A small segmentation model, trained from scratch.
Training: soap at rate 0.0026, batches of 128, held-out accuracy 97%.
Data: trained on small charts drawn from random numbers, 14.3 epochs.
Rows from block 3, named by matrix and row number. Rows with one number belong to one channel. Each number is 128 + 32 x the weight over its row's rms, rounded and kept within 0 to 255. All counts start at 0. Numbers have three digits each. After the name is the row's rms in percent of the matrix's.
# convs0: first 3x3 conv (model.enc.1.0.convs.0.weight, 96x96x3x3), inputs 55-65, a 3x3 kernel for each
# convs1: second 3x3 conv (model.enc.1.0.convs.1.weight, 96x96x3x3, transposed), outputs 55-65, a 3x3 kernel for each
convs0.12 095:119127078150125109107154094100134133111214149070137118071098149127142157149156119130102094171144084069114128082146138147114130077183136167145141101186150129145065126119119106132050112107100128136081154133176124105120137094181121127136129176160112105073119127124198204105144105129089122154159112131
convs0.13 101:121092161118154101171108140144148085113089158090121116137109179124133155188196111105171083145082120130103178135119065152110142154119106174148142140121118077135122173185164203101122153135132117136215158158064147119137151104129141073110124146110191102104105155154108155097098122132168097079120130139
convs0.14 097:122086099119184119128156149159075118116146193141130177142130116134123106163145122037104174114077114072112084065172091114078139128174111181104146151119102131121091090128122107114186160088178151137129129141135076132107113140163128097162090092137101158153148070143074102101107133040091166097064139130
convs0.15 103:176110174147100137130089133105112106104078221124119091163192133197131084150124152126120156172092119113144180090145143123164091153148066152153097092172093132113110121082111152087127102088141129161149150151161122105150148107102139122079073134144144078100173016131096126120128151077125132088074130113
convs0.16 096:109148148061135096129112123070076125120121100143192160092109135172177136174135084091129144086144171135099169099176126144176110111122148131111074154148109161172126128149136108107101091084122130095078138092106133143090119090105122130115135160060137185149153121116105052134112169121110166204128101126
convs0.17 100:152175074115079129142122107127134141110098137119153121138097097115131136081110099097100121139180097159111118114177187085042131125068157138045096131161225095121126178120155151192110128127104128129144072164186130103150071166148123126155121093174122013068093186123089147121154134139147168188125138112
convs0.18 107:109070144154083130133113128150179100088165140096071115154114091153123108083134075076127148160115094092127090136149152116201135125140135104112138115122106083120166164087140145169183099141099155111088163158113154139050115117104176083149123109078084122109190090152152147121116123108155081118123087115
convs0.19 097:071080041172190113081121105081109086131207110128153113178195178129110094132149120189122100145110121166130117139143167085141171132095112142162133111092122067164123153169140204141150132200127102134124127150106111140130086136141132103137216129154127183102113082096143128082147187128091062051168117149
convs0.20 096:149151103104139099144145118107146098134100113115100153100105158194110053098072083091116156103090110089081142130158128107111129142105112140143111125116152173058151129135125105108112156129101138108090111165139134141104109156131143096156146083121116145140129130219113138120142158073118128160068150130
convs0.21 099:131146123166153139145122132121164146100131227128135166120116187127093087133094214155104120136124144150152092115111134099111121124148117122102168134097139137089142027155101085252158081130110156146105107135129150121090105088152157138141139107148081117135086113108099132102168159119112135144107137118
convs0.22 095:104138108136138162123109083102083140124154134060108190079140065183151061133134197084128134089154108144145135117082132100154121140152123150091110146106112130077138135125144107123120115113127128142117087186165111122145130151167150123138117168101074127168078072099117123165079147102149132148168148135
convs0.23 092:124119048083115096168149128122118179139085174127071053140141145175111145099102135150144132132147166098155179151186158146182123120094135066173128131124129160178125107090091144160107140119157184149188151151121151125104153098148135097212132148099087170170122118097123157130148171131154120089079113117
convs0.24 098:181119144120113138152102094122118141053057080065159126121173142134104143143149133141161213132158137148151121131139132183150141184186128183189148171151061155135133109096135127146161147114200206143158149132126116129142133148140094133133164140117160144104046159157125137149155109106131121165112110160
convs0.25 099:074117133127105133148147113151154115163151115111151084118082139093147157207111111138111089166139086076091119100111085147150096113148155097134163165058131110093144167121134192105140130153106111122110133106136117112105120168176114163152151122165096123157081154147111114133145111111116139141091100115
convs0.26 099:067128067119094109156138123186147190105106194168151116131159099115124126109127148173149104170157045127148104077095145131141142145145109124131170214123183099146090140124097123072161148170129139142106092130129122123118106171114078127114154092117086113111105120114088157131115162107157143151141109078
convs0.27 105:122132096149116141159134094096090085109150136144107126149119131128101146118119140165065151134113097081093101201113148110202126133099149096103101128140116110183080165179078183140125159163149099106117124109129176089141165129116059135112108089116145134017106165114210150164139123127128139124112132126
convs0.28 097:138151105202135171192129123110129103159132048045134117172139145115077172151142105116125162138153193097098095150111071119153182145141144122153132102109145127154084098106102137177050126126112163147129132157111102138134173163125165124095136077082111137152086084145072086077154153169090170129085143104
convs0.29 105:080130091091107136133143131188139111160075141130121112155141139070167118142070112160109112093076099134108150130105162151136085111121119153162103121102164152068125118112132125087125150121170131122110188117102124117147130131161082225140123069128136103115121239170121170142105129183117162090167135135
convs0.30 097:130115081131140100150158130126041092188153125132137181095151125156182128090136140192157103064087169122107078131143163114151127145122095131122147136160091178189164111117169193123147148143136134114118111143141093140129095171064110166160079145108148126136161089101105073142117148132180172123096140107
convs0.31 098:108103169117132143118175094136163204068141156119159147169211115125125218228073109139172100122103150124100114108118127179122141132108163133116159157114134150176145059164091064150190114099118144134160137100167178109114213076109113095087202093133099108196123139111112143120121147134131142128184098126
convs0.32 103:062086121137181120179128110142153120074158070118148074169150157173153182113141091126134119104119210101104099071113126076132148095152097139150117081137082125135130125081107092079169134106134125070124123101119144084116133125165068112171137104125165092155150118118105142153073127142193105142111131091
convs0.33 094:152157171119104089173137112110183186117143184157169115128117136155093131157122146146136129157101149122144120144159109099144127143108104136155136068085142077092096142056104114217162092117190158158128118138132158136097121132129102105132050106088182114142140207197102132085102088095134136102174152182
convs0.34 102:167080123127112125130125113144091127045220112196116128100074099139159088124114183157176143121123132168151115101101130137138161121141102136162133126109071108107159114089144115128119138156124077109138113089155137113086118125131162172176123120151150158115144112153157114120145136123096096119148142163
convs0.35 098:118113100193162105174074083166116124139065115108164194118165081118165140116068111135098208168126027122161123146137089127163135106066152141129096147086088128159100076151125134151108133145223173119140154142107164145143130133146125141107124118096121129146149117133055125168125146103126164135138125073
convs0.36 090:186081105127107127145138162127156185139108165131089192129180075136128089138139121089149144130128085105091110139136091080135142098116099109127140152160108146168197128089149161133159139095116130149148152175146118127123067077118182058095165074115114120102121092161109091209115153109125113172164104154
convs0.37 107:144132135109129114176144203146144155120090144097167155095147132098055046141135149104123105121110090214152159152134170109160128121111119128150102039123153178111102123113087135161156141127120178134093142142140142154123138135132142068152145184144075107161164068103129162076142171164159134064109109155
convs0.38 110:147129118116104094119130147146143194134211139113104211114154110143107095131154040142167073123170136060122117152127136146147128122097196200119106137168142173135167129113132124126178137104149140128138144151111129130142122119177106156143174122101108122153162134102110137166148128107128134110118086103
convs0.39 099:125111094125080080139110204174129129127068136125072106106131159155167163093098112127147135158091189117108147149164145112128163180087127082157183224203098104119106117154142123060107145106121089100110090095123132147143154108112192154129091146141125110113189130114132109141174139154126161132075140065
convs0.40 088:092049137173141151147150086104157149159096129148080125134131159147125111122104123101175096125097084110097125110162210159116165097106106126094172173133144096098134114077144164138141127113111135166125126151184123140163132132093180184123106127117092088124179148127098157133116131080168130146083092111
convs0.41 103:110097104115138123126072139123114154102224072171148185158144129151068122150112136151140096177104115114123132107151133119201122135157123107132122138255096170146166087149127133136166132117161137187094143159109101133140095174161167099161127157144146158126104122170101116179124056122149117118112083125
convs0.42 105:152143120101160147106115120085103101118121137151159148135135070095116108143158123173100074066085170085131129203117149146150142136123147136147138106062135187156167186113184143141166119181145111092116113157128151123108043142158131095102122118111110158121075120162094135149143098104133055108127164181
convs0.43 111:105147135133158132134110098191073103097138129158147127147113134138129107172118149102102126143099088168139105169136127120173092117142143083138182170093123081126130167167116157128135140143094120141096127164150110124125116164132127090112091124127144093118089175115087154123128149105154114087083123173
convs0.44 102:163126108137104151111081136107126116170091108109101127115126114184171115074109171124138182198105087138168157140117101128129223108134190133155163147126069149130131115087123168058134112135145185100156168155076095085199161159109132106100117148115139097142172096069103099087142118119100131090133120177
convs0.45 100:134119089137149184159128142095171107076140089137155108133088167188033082102099172100117099092127120098144104102064122110202085102093146134116124126207092168091172085091117100077151100138109148140084171113063117125105144110176140159145134199066164132142072158125121120101137109155189156143160145106
convs0.46 107:127137157129129110105151134096171145141152143118187121105109166198213103100088154129117062094131114126126133116118116092124107140136101129169197141147070141092128099112140184135113061145092164108117150127122112124132150135069119146118090121126121100128167147146130135087106138106199145103117117176
convs0.47 095:164134102103158144139017121082190108133099144115133113100171116105123137137143036089177085121112157107065151100147137147112150110151146150162116155146020109093128125115145114126129135112124137179169151170122089174118126077136166062104095097117149144132177132096086153053124115101107119118155100148
convs0.48 099:123115086163135131107122150100156136113120132119127162139167143132160141120157111105163111139155106089152125108196160139097090092119163159181186126155137138123139196247179115136088095139133111099124119125110126128131103128109158089131164117176137106101187121189132159192104162138111133136101160149
convs0.49 100:151142127157123113131083103173163098124173145150055148113078083066175182135182150128142115107145100129139118086163161099138179095122155149146149064138155140168084127088163176166121120168149154123094171151139125108161086048121111089146118105076110118126124108197129085131114084144137137140114169117
convs0.50 117:142095134096177093111085123137177131118130071120085165119146135068137122112160090120130112142099118127116124131074137166112134121178099149154100171119158108131116175158162144133115051109160112158107127113126138144106098124155102154119158146072146185166178158147175073158116152115165058128098084192
convs0.51 096:133171165089085085084077157154123135130089146167099183151146101149126037086090123112087118128126124108142107120111105119132141163182107146085110107109070140094115112142175083084130123128119112090145121116100123111113185102143150135125131131196137155143177137145117114131146090139137112150094106141
convs0.52 101:075124097176130100116151106141171124129089071135099087080136118118145146139124138140122098144158153092119051149126126115109163132191118173142098161144085126137092154091172129165159082154127138108159183096092094126122157116120083113072140161102145149128152155083137220171144109191106131149109126155
convs0.53 095:103117225159141166169162135120114116118132150097111141107172174126197143151129182104158168124117133081116154141143186144165085083111077150084174170065182103142159111184143185081137140076126123131133124148137113113106101101061092123074102139112063082134096128130138163134110156110111106170150164119
convs0.54 097:105161091125129136119119065121099149119117158161167133101126116177143157093130151062097205058068103141166100128171061117087099144136128114052109111183162140085153113114122156140108124130150097062101175187034138106137140190118135127076184140124114143095139090109146131104133144114090129110160131145
convs0.55 103:146165096093157168102181157127124139105023151118109140134128136145170155124156126169186131131104114122092107172155134141130145092119128156154152115116089139118104154116157099198112145138131086102086117138156144168162098147195167110122125051132090156181091132120101152125147155198150097126099102191
convs0.56 102:120178098125171152152075110133137193086130127127099127147123137054136202123136102127102086090175208163145107112176120130174209112079109113122102120114140086151145090111117127123132174108110127155097224177082147134164139152125069154151153125088109184162145071181155119095148141089131172071086127097
convs0.57 101:106133111101123138156128141085109200069102164069153111139111181206141061164143130147161177160138117156137143148136110106165145121096148140114150122112127121132061188118135148122188075110144121135108108066172138107124104120133086094174092074124133169115185177112134196127128173103166132096120123131
convs0.58 094:163190149096129077112116116132159138128144160138155127149157177229208130104149153092095088123106071125163107143142127139152146133164150126112157119067129146083123115181063087124155126140127112144120103146082135142117097078109168150049071132128118114163139182085117142097143147148131135222129129109
convs0.59 113:174107193159144129070146065148067103063122159069163061126162137184145160158131173122097081098152139126120124104054102146180126182100139125142117121123110147111140157141116099147154074126174098153157087153138142162170072076126177086148119144084252160146114150149073191141078076138126178065132118122
convs0.60 105:134123111129079149083116156165116092096112141102171110166155173093120096101120065141146212112168154116121129096137159106166078123147121182180119150148103177138114187105162149058104124138160098126136108104062144112143133142135140181121068042110080174139123175181101104139106130134124164108121107128
convs0.61 103:107127070182176142144076179108095143153115116180135123138176145136091098113089093121096116131119123118109126137109090133169134150112128184096136165179150124160142105149165122115203129124130143111119115123130152135192149120122144132134132116139118077205096128144110141122104149165143109156103126121
convs0.62 094:119114126161188173125205092156135087136151079156092125165073127127090112113158094127094151101130114122090151163122151147134103097147147136198121174150152053097143082128169255144135154123172135122146118151160126102135105138095121112138163141098164140099145185198082138060183170165122168156087125128
convs0.63 097:089118121151144145153132145167088122185127110116167090127108132107106146119111110168071115145124110110123132108186134128169093128133080133084128102142140092139138156103129112098105102120160172138092102188144139148103153160143125124157113106127155139091154204096205107102094162132129121109114114124
convs0.64 095:142090106092137135095107114185187099124139131109119086096117151156169195165133077069137204105096112126078126100146076135083130145097134141127122133192098119137179096150078149176127080147073075089100137163061121115160136150183136149109175142150124110087134108112112131092151105104155123065104087093
convs0.65 101:102103159124168133119152087052143154081107105119104124150183133157113108101202165122097152147086120096145087179133088100086126115187103095132135141110159147103156160098077123151152116155133129114097101128111110130183094134111137101099053130116112218090078159113080111153128157115103131152200118167
convs0.66 102:190188120136139141153136142120135178100178160157159138124165178103094187134129140141138093127142141108103119156173116141105097087109113190144129115101194113144086155152171111200129207135111151133141138163145144181159099122141119109127142155148013149159117170192140214161183160161123170148152118094
convs0.67 107:108078115073174149110103065171112052161129106157190066157137118122127102154190120109078103075115138134142104151149126104135110081114147128109162107142143131141120116208164161118064141147118104136062153122122165121126164112081153229079143139087163143160173144120167105149136116155146134127116137115
convs0.68 096:152138104167119109170087162098174127094176144141156079084115055129193145092157128114163049139114131100115132160158119177090133133137148131139119043087169087093131177169136227133135132080143128141123087166153122149095120124186103126169072089125125154148131149139164136147131127102128157081098153153
convs0.69 100:135143132149188140154052072122107135101188088161092137179099132142172166136146132099112069142136119193158160144175124125157141114120119095124146121122206095097147101135142146131142133114136138152099108206165131123131113150132152189161184108154126069105093153121152127059117069112133166156162083120
convs0.70 095:109139109157106130142143047106119126157106156145168129121162087168140145080111153146161096139133049174128111102111117155112110137147096175136084102156152162123135101109156119103147104173151106162129152175120132133111139077129117157146155126164154138126166090216110145079125126118178087116113088160
convs0.71 109:145181137151133102149094050117123179122179138174151127127069125090166109109113146157137091054084196086115153096070157128134098122120120156128103140073130170095128082057139115146111107164131144181134170158123129095113144151115147043139083119114140126173141143232151106100088064077117136142110096139
convs0.72 090:167133140077057113114090131126114119057112146124168090132117118099127081106080096089114122118109110102132124100126126122141118147127089087173158087179153146118129125137141124085144165115153117151120149195166129138092121099149194160097064133134088067178089083138137122124141171120135103123090145107
convs0.73 098:086147118149098126138142195152143111130109153175103100079144108193117159153142148100123172151110202156144149036139112208066057120130132078176178174170101124160066147121111121151124174110155108143102118116093107121137089105169075194104107161113110148126099121104125133179112169086163149129136156174
convs0.74 096:147134098110154149133151060150126147158161146133167122078087087122115180143122083107067131116148162141140145122150080131179091114184142068138161150166174145120161128103154101097100133151126167122114119121097105139142142127199159153151202112144103110175109153107109115084195139125152127127134099129
convs0.75 100:114131112140131108150081125201126113105125182145097161150154109108136140230070161092017112090101074153198090139109133145134104164115104121136132069174203133214111114148114133141168196160085169135137084108177143139189152155140154117174157134161097108120128121064140141103087145182144129107165145114
convs0.76 104:128103095113101113166192113162107153132141168138122123130167117097196178085129110110144146082064093139114122142143086098176120064165126169134129139073134120144109182116178187075119128141152129096109148126111112201138155130133096092179142159100174138099240100134135069144133177160143125157110139084
convs0.77 097:115106102164144145142100068131134140127096094086147144138182196144119129139110102139177184096127116077126097059137099129148112144119142145142162110149056124119143158174151114161143140103113081137056114081171146175073104152171082205102129110088112094119141123113102134106149221143124108077035102106
convs1.12 098:144207195100179119158180087160163167167131167115109150161166101176101125151092121147069155061100140124091151104143194143071099127071137136149136135102147079123075110058072177128122118119140109148177164169157124102110117119086082164038093129085182138111161168127101129105151125143092143118136144104
convs1.13 098:141160128142106082154114091155115128154137076089188115121117150136158152132099117118169079164133068110117145079104162167164148189161109126126120136096121117161101134062067130172156137181075132138142090119088022150177124097168108098102148134193189130088147137147069119122128164185168174131163140064
convs1.14 099:117124098126133150133175112152104179125095112127132155132136142097136157155124105155105098119068068063123155118148174087122173144100149149161116128108164109116157081137102147141054088158178129139129110086128162148116164191162106161090053193089157139157107119103126073186199161130183151049164130124
convs1.15 099:112120126130091182104142215081045136100092169131082143095083109144167080151076147059106153190106106086157131114118090072101133102150086128104097135148121149168069087154095145164142081176125069139114068136070089132080104090134108115137068183146108097124089185171130094158115159102110167131152114128
convs1.16 099:146083135082130167143132189158118140108107132067143119120091127085151123139124105176138104208114134123124175122046105180146103124133063124149208079064165140151078108156078106137211147121155128125115113120135160116108128139126164124088139222159115124138110079087118132093172129091137090186140153087
convs1.17 098:151131115109088056112111121152122124126142117143176157190163144111097133117174135133137113125145168094027086138135121123144139065080084077117124231068076114113130100103118099093094139101113147162150121108162148148115138171100126155140112115148120070113172208069133131119121105155144139104115190110
convs1.18 102:122124142164179135154123095058143051116114116104140076135131102156158115190094170156123174110147128105135124119098111164165127169131110135147131194164109109098163168132158118109179118126145078099180152112148144139144154114121165078080161090094145146121143106081124168105065085108112124176113117070
convs1.19 101:112118095152111154118156128101113085150176121093035117199142116148133118114070071165089157154144132132148148127138132122108072132090135120101145133143177113093072130082109133150149113101115126115091080166134106074099060110164115102169202178163133113119159161102163087168078138125128107129171058154
convs1.20 097:084103111192092103112201124107133151119095162135117124095080141114153131158167105108135140139164086134108106111108102162186139070136173150096134180151138128127082054096089125071109157129089151134136099145141100107177071157150139102139159080196115121119108106090111145147102131179135183109162165152
convs1.21 104:093124104093069070123117115105145128145121150136103133055161174126152113197133130149100182152121166109148158137175143179125162155121170148130136112115129113132156136133171177221106147134161113140067084086119130128119111084152108163123155137131142163157092145197106108139129101099082097086119064105
convs1.22 094:113144154181115111127142090196125120142105090131095146097141123092133106108123134110128123109229146090125091122174189158124140145152154108130120138148150107124130120137094095117093077158192099124139132183150126158145085138095159131092099086101130136117171168193125078143157173159138143094182149102
convs1.23 095:214122172116027109127108084117122073165143115129109169114107090068109132167145152155133145134108126139136127142136092119166142126191141081030070105130143107120113120118075125118148072116133140215147174095104118116144164162185078072132121105120127087089109142130165169128108116091112081167116161182
convs1.24 100:139110151134065121168171144152110092149098077203178150146113061181120090151155145130109093125078170105159168079097134106130078075131115140127099078138116098137101130115107077152153115150138115105121109134139113129181151148146150143126100129149128119100087071204166178146139120201107080165141122061
convs1.25 096:109159125069167103125124141126163109122163111134094153143101143104084137120078127117157181095136067117108149126114162118159110133171194144126160141092069166093134147096160101128118103111198106146080135141087140080114123112108099097128172077153085141114120179079059172057156176119124189116121095111
convs1.26 106:167103079148196138163161126101118190115101192140094132091134084176103136098101126159106056097078121183134134177121166146121159143122110127140135117156151184113110099099121111142122162163162140139190138137192113127142143076061071103083130123092114119120119148157160122092131115158117104186108193121
convs1.27 104:144163139109153140140103111141163130094074128160116142099146160132167158177116166112143124120096095153163146129132117102133075134084047090150081169102111159137081159113103099179119148117102134155157122120136116117108113149097122119135178095150110232100131146096145134137128131118136088120139108167
convs1.28 100:134125141088129095114107070146163101057140124150114098097120114145096152117127131103162110083105103135167116117140115194125129093147143121094141160139148106106119053105065099155131119180140122081148186141136165081150187124136104097117142128162173123119186104083110104118158171081237159066112094062
convs1.29 104:105116128140153104122111191086124114128081130061127080073158141128196139149188067129124126144161119155162151099133132065132137056099115150135106138128211083117176137159137178101136136157116100106104111137109107073099126097117176101010135144109110099119151192083103140155108109192135176105094097110
convs1.30 095:161121162167131078150167193082142156081068121122145144146176114113155132200116107118126171162145151141129126100114133147087130133126101146150115109134145121074114135140106163183135090155065100124139162156134152169158145106081149151145094197131135153104086118175130086170081142105108129100099086088
convs1.31 097:106080120115119107144152171122167092109123166078165101118104122114117111107147136160140078050140127131140141162186172114152099106166121132125118128099152118101129114137106176115117109156132118082119107160144153139098170116134167107091153109131084175159148163134100141191108097129081095111068153137
convs1.32 102:136130133160129145126165122147214127174163145164173125158147158147079129123150066138150113108129075106125117109100143121143180146138161124187116105095145147084104102108157118106061132046126097142091135118089115195088199086122111065113112073069111092164138165162127204095094097157140122127078144138
convs1.33 097:180127058104083053143144164143151118195171076082081105173136132097102091108105082077134115179166104161122154119173155140131170109160196130152106101100113081066128087138057140067136157180107093083075118114117133149113137076105093067074135099180157207132159154181155227142132126109067103132086143165
convs1.34 105:174105121145113143124122069111123118118216156115134081114086142142144125160147140133218073136097134052089148114115118150054103123149091143127139066113244159168113148079148124143091176100171138186086162087170104103116091095126102114059143121162152089120105169087153130157125176092136115139124094114
convs1.35 097:112128139194202092116110163135111088139105137073154109143087115136121125177169193142105086123163132104096141074161054142171088132132141150178103141120138145135133097200179125057153179214137138139150116111083101103126202113148128122136081121167146122173113149106085139133145151081099127123087171208
convs1.36 095:108109155137117118120133162210084068156120113169167088166115087121168162164105112125144091171108120168152090144117099137155111069169092119190138136195164129086087189125142112204114104198088146051130144149112159134109144143116123104098121151120140130192129130151111144117117164147166095127143064130
convs1.37 109:142147096114158157103143118105101116116158164109102087112193126188096126115164124129111133093084038138182189113093088149093098032160126181129123118110103097114133139210136116085131130053140079095132187141095163163117106106108118117146126138133133094137146111109092158104134099180159115078145175165
convs1.38 104:158121075157140075112162073125160146161159136147128122109086161119136148114167091134167105152183118158112152154104100141107130116130128088142138111185064126136152134143153132138154141133121163129125122137131093159185059138121049182164116126123147069153150125115137190089143128107120095151155156093
convs1.39 097:175149138178094145095076066056101131169172120090168138152175157098094152145156106060115100098153136158110058146137102083141139122115107117190137100134072088096136173168119117115093076109112125145118131127129073101081152118195137114150157113070149112110255172163192136088129182136175147152119111153
convs1.40 098:108117172179140093106129136088097137120093162077108086109145124121148128170141088105144109174160132079013121138141126107165172123140139164129125141129070151115134147127125146156179093110113127146091140107111071109129066143124166075116091123058138107215151105042131163057115146144101110128107128145
convs1.41 100:145172119121164123093175146120100150067131138164155126119131156085141109151060169132094125064130166168096100150134136137174075090173132100124145136084134139148135138124144118122113130071084100134097096104127105095193114089142120110126123139118127174140081145149132151057144161140088109147124124158
convs1.42 097:118109129124101143095189145086136126144095161124117167150080130139137129106097136157134071099147149131110127086106166114085196123181087136098105089129161153062048134158134079110058153152141162171104142115162151138082140139132138198156122124148150108122080116123120124113135145147134170144150114098
convs1.43 099:077117127111155089136117139084163132103125122192138154112173074119084124168131147166182123144217140148150138077108130175095104132103067084115156160174153100117141192095103086138160126137054142140083144161145149127118181149137139140168134138158105160103114120084087137060151167130122159101157099201
convs1.44 105:190104151133151173158151108138143092155128070098133082161120160139121113134107146097092082081099122102138081113073119067110107140135128118121096163174102087132159104124152182140110129114085146113106155143076144146118125044144102106188111158077114107114151083110096088142102127102150099138122150114
convs1.45 099:094104087099131077097163129127157154127191147125126122094094108146157107143102207094117162126140116134151150170159106161134134150149162107103077098107177131166116122216145171090124161125141158163100175155125130147080135162133186165126156206065104189119113174107129155058100156096088113067124149135
convs1.46 112:203137154164167170103108117127145122065116130122137159127146167179130107097152161075100135126099119157154148112150151110148127164139120118161128058106081231133151104126083103192142179069147098129126098129147157123100129096139054132154157134150093095104134117160156111117121141128180167097134112150
convs1.47 100:084178132173098043170158102146069104152105085085143077107141120128128168144108113162121156156130160096115098203114165169140121167107094167070143121159100173139144112123123113072121062083108144111127133130107091144065118125133116127084094086082139087114159091085089119073084143147121115130118183145
convs1.48 096:147115106149147132136058089113128147106177148127118081159120114157105148140118135065138119178155114143116142166224159133165139151080124133102152124136092121088137149103113105021112135098123087137169068106148130087079106135050120143161095168146100103125130112122179097141089161184119109174105096084
convs1.49 098:148140152178096147089197143155128078176126162112194125138153152134161086094113104107107135106061125118129096137177132196106121057132103121135121074070138158143094075122116109134161125141099122175133144139208152200089142161121152114099137126125131114175131138128097139081152103169188140083149120137
convs1.50 105:101148116108135150116124190111171170144109128168091071115136068151053120166129093119138138138122193128156105058178192112153106134139124141199167117175132099129172136133106131119153098193136106143141093122139180134123143100158132136147187196093071178165126142174098079155180148156128069150143100099
convs1.51 100:137125149143144193135153174087163140126146094132124085099146174117161174155152118200124157081077107168121133118168083047157134142140098127129070083199190133122163169138143178121141105157115092114129101090184103140122141154132161126115141233111147162108135149135120083137087159121131168125137141143
convs1.52 096:123111139135106120147153109075101160102128183119148170122129077077152085189142138119102160120093127106116147101105154129139167097125096126139143184155165142151102154130152156129116159167116128152147107119110105091120195212180156138129162112101074178102140157152139086114087109144063116085115160151
convs1.53 097:168112082107109072051110062165058175098117086114079023106108104156089185107164117122166141090140162081117153182129181129121214169186123143160125152109168114159153086083136101172107127125116103135176116138158111106139144160176171116123189215166145083145173101124178158115156119131105118163081095127
convs1.54 102:183115153153153154138130173121098098117161164147164177136123120099116130125119118138156176137170155174138063206113163125141133135139136138119144103129109122132115158113151075152106128109137111097122112181109111138163133174148071082105113079086132173082117099137151115105106119113117104139144132137
convs1.55 097:100156107103133097141110064107139166093073118113087088145104174114071158035115113114133130096125117152116092100149150145144139187108102130152147096165177132031115152160136101131127146153062109149085182157088091067155108169124107199133126163089128177104120087117136113157125125136113087072057138096
convs1.56 106:196149076110154096094109127081128164128128088176139089229149146145112144138135138181176106029088199099108118148105137118161117117161106170141156162116119143141185118153092138142152134134098140127129084157104125159138123112119105131127158090095026172106121081148150161144058218102144105132129101164
convs1.57 099:201151144115122134094071071126137080141157108137141066130160084119119123142105152141115128092124122142143090094154095118139138143174168119165131139178084094107143119079086129156037094121122104152128093091087103098081160156090051151144176144080152097102122181217150100139158100130148135097142151162
convs1.58 094:137096112123139123110093094101150123142224121149143138130158153139172111155161084127136127128125141143118081099085116123163187162098104102128182076114144140135158114174183114093071102180138111062100152104096157138160149128062167169152089179115130157150088167156124073196147149119152198189149138047
convs1.59 103:119139110139148112159133100139119162085071097164138126128171158151141110122094092153169140087095117171096126116090171157156094148174117124159181081109175184174154115101082163116169124112120138114125171185141133146110149107127104126169122134203183102163150105082062060079081123163146115130121081121
convs1.60 094:142184155143165173173108088118155155144142156124150136099120112148117174108132087080069155204174108109094095116139138197146131093154125078143151114125143131062061112115112118092075120105126101126136148116151161086094142134042202105136137095089143128113168186136116137110152190191122172183131104146
convs1.61 099:190172184157155108149153104156109182104128122169132163113155114192178106102047127137155142095123109070162109160117126109168120151133179117109099144133109141138136063050099109148097160146111166143121139162181139111133129068084154133166086087087124170163151158153142144130108111122082142139126142187
convs1.62 098:139102152106096099130097102153151123127140143097106077143115118130149055074137161070140108138140097210112059152136155195180118104136120079082109164119066172181099113133138123103138170138121107154136138119128112121123106050142162109168137133136142156143131112127138162112090123115129106090148182169
convs1.63 098:125118145120084147166178107129110109090104124140155155115105135103121145119119128161130154093144168107107113098152101156200154137106167130134135115139116098108152087048097073109151123033121181141133080133161129095143178114158164106151145121103090135072127111090172099131168124101104154159141135152
convs1.64 101:185113149112097184140092142106174122150080119115127108062196121103103107176128087121221139139085035124138071120157176167143117116199150149137096150114090131111136105113172106089102179140187149146136156102161101102101137157162114027106094111108176135172122124167095135131069205103154097118088081118
convs1.65 098:138086142169157203203157223144083103153073101133139114171149113093127158105128156180102092110154142098128084116163122135139099145148098143138147134162126123091104105155153114138132135158145185161067126135114145132157128181144101136110052114129160139154111110199112094058104143096151186161134118115
convs1.66 106:094150107130052104124110137131130080100102159100140126133118152172106102111090103068119139108094123125110130152114126136150086125155075146097186143151156176136181116159188200145158107125133106107138146109122129128127167116142124166160135159148073154178079088166142072168136149087174075095134082138
convs1.67 105:137071111152141088096133119142105096112126110076166112118132121108125102078171137107176166180103167112131147155124147122134185079086138135164127139143177143154135132158138199158125075095136132110106101117135129109113080142126212092147194139127130138088106072075113128083114115128110127052091080152
convs1.68 101:089128171148154122122205106123134070151143107163104109115118134216114110171107129181151171135158195184138169116128168107149152156082198104135139094135114144150162103085175056160100203197061187141096126092102107115110129132142066107130070118114133110146133102088073087092110095114096078083106147093
convs1.69 103:107175175086083112158135160114131156143108137163130089099145130159102133139133089157140168135112144080143129118144124142098123101074071145110143111137151112146165120158120134154116160144161121118107093105142081128144177166082071143150098146191160124117097113137155112110086102142107058083112155140
convs1.70 098:098101121102195121107163115093136136168119105091138120155135135106158144147151180060101127151128164120175106164126093089140161110177089187111126122207098127140161158134158163092150179146137118128080140173128138113134165184098170089093151137107163104150110189141097131157138114135139140101085135131
convs1.71 096:117117094200172083154151171076130053062157092112112132097123148194113117093167166068111081095102167161143136116126156146169147182155152129146123117092116170174137124152118146153099120108171123085153157085159125121171169136162074121090183104110205086110084133097132146120122136133155138129066129102
convs1.72 103:160129169148146153123125144117093140143036104209092153140144153163153141129116128144115117102162039124134166106141098088055126107096125134168076122147098174121130117126135160206183125154190100105147107134135158114097104099157125081126126131133100111142093120154114085111134163123152145112069081146
convs1.73 106:090128167071165113141114146146154154113120180097082104167165099105110128137126125153127155075185082163126244138136124096096121195130154052148130140121126156114111165141098110089160124141144098086125114141108130127145127109139101081079149135171181100152128148110121111136145127155124174158056107113
convs1.74 100:164069138128144175143059078152135137126128124104090133115115155129126134155157130094118119145122136109117087123104123133109092117135114108167121057135110106133157102169187124079181143044240135133113115171113097096166084080127071111149141139134120157167155132222192097192141128183148106125141096084
convs1.75 107:147139104089112130169134188094132101070115135137134112072166133125142077098112146136094118153094122114079175088132128142118084127174106174084108123121084175060119159111113163131122117136140132122135160107153170142165158112168132135132120114107143073187142126109105084177173144117117113098146117084
convs1.76 100:095053087101120067129134091074072108192196131167084109150101154148161111130133144109152125096099155061134159109075141141131120173142184129146158101164192106134105133178164090070173139122134164059096076122112109116094134081116108112099111117099085131147070112078100130130147102069126120140135143142
convs1.77 097:155125168145163171093137144123103145128085139171152130169140194121150163146162086122196065158178161079102149152101134156182151136149072090138143142124082142018196161160019084138126102070094138147179079173130109109129153131121136094132134100135133079241133109091135184167147105131071147108193235136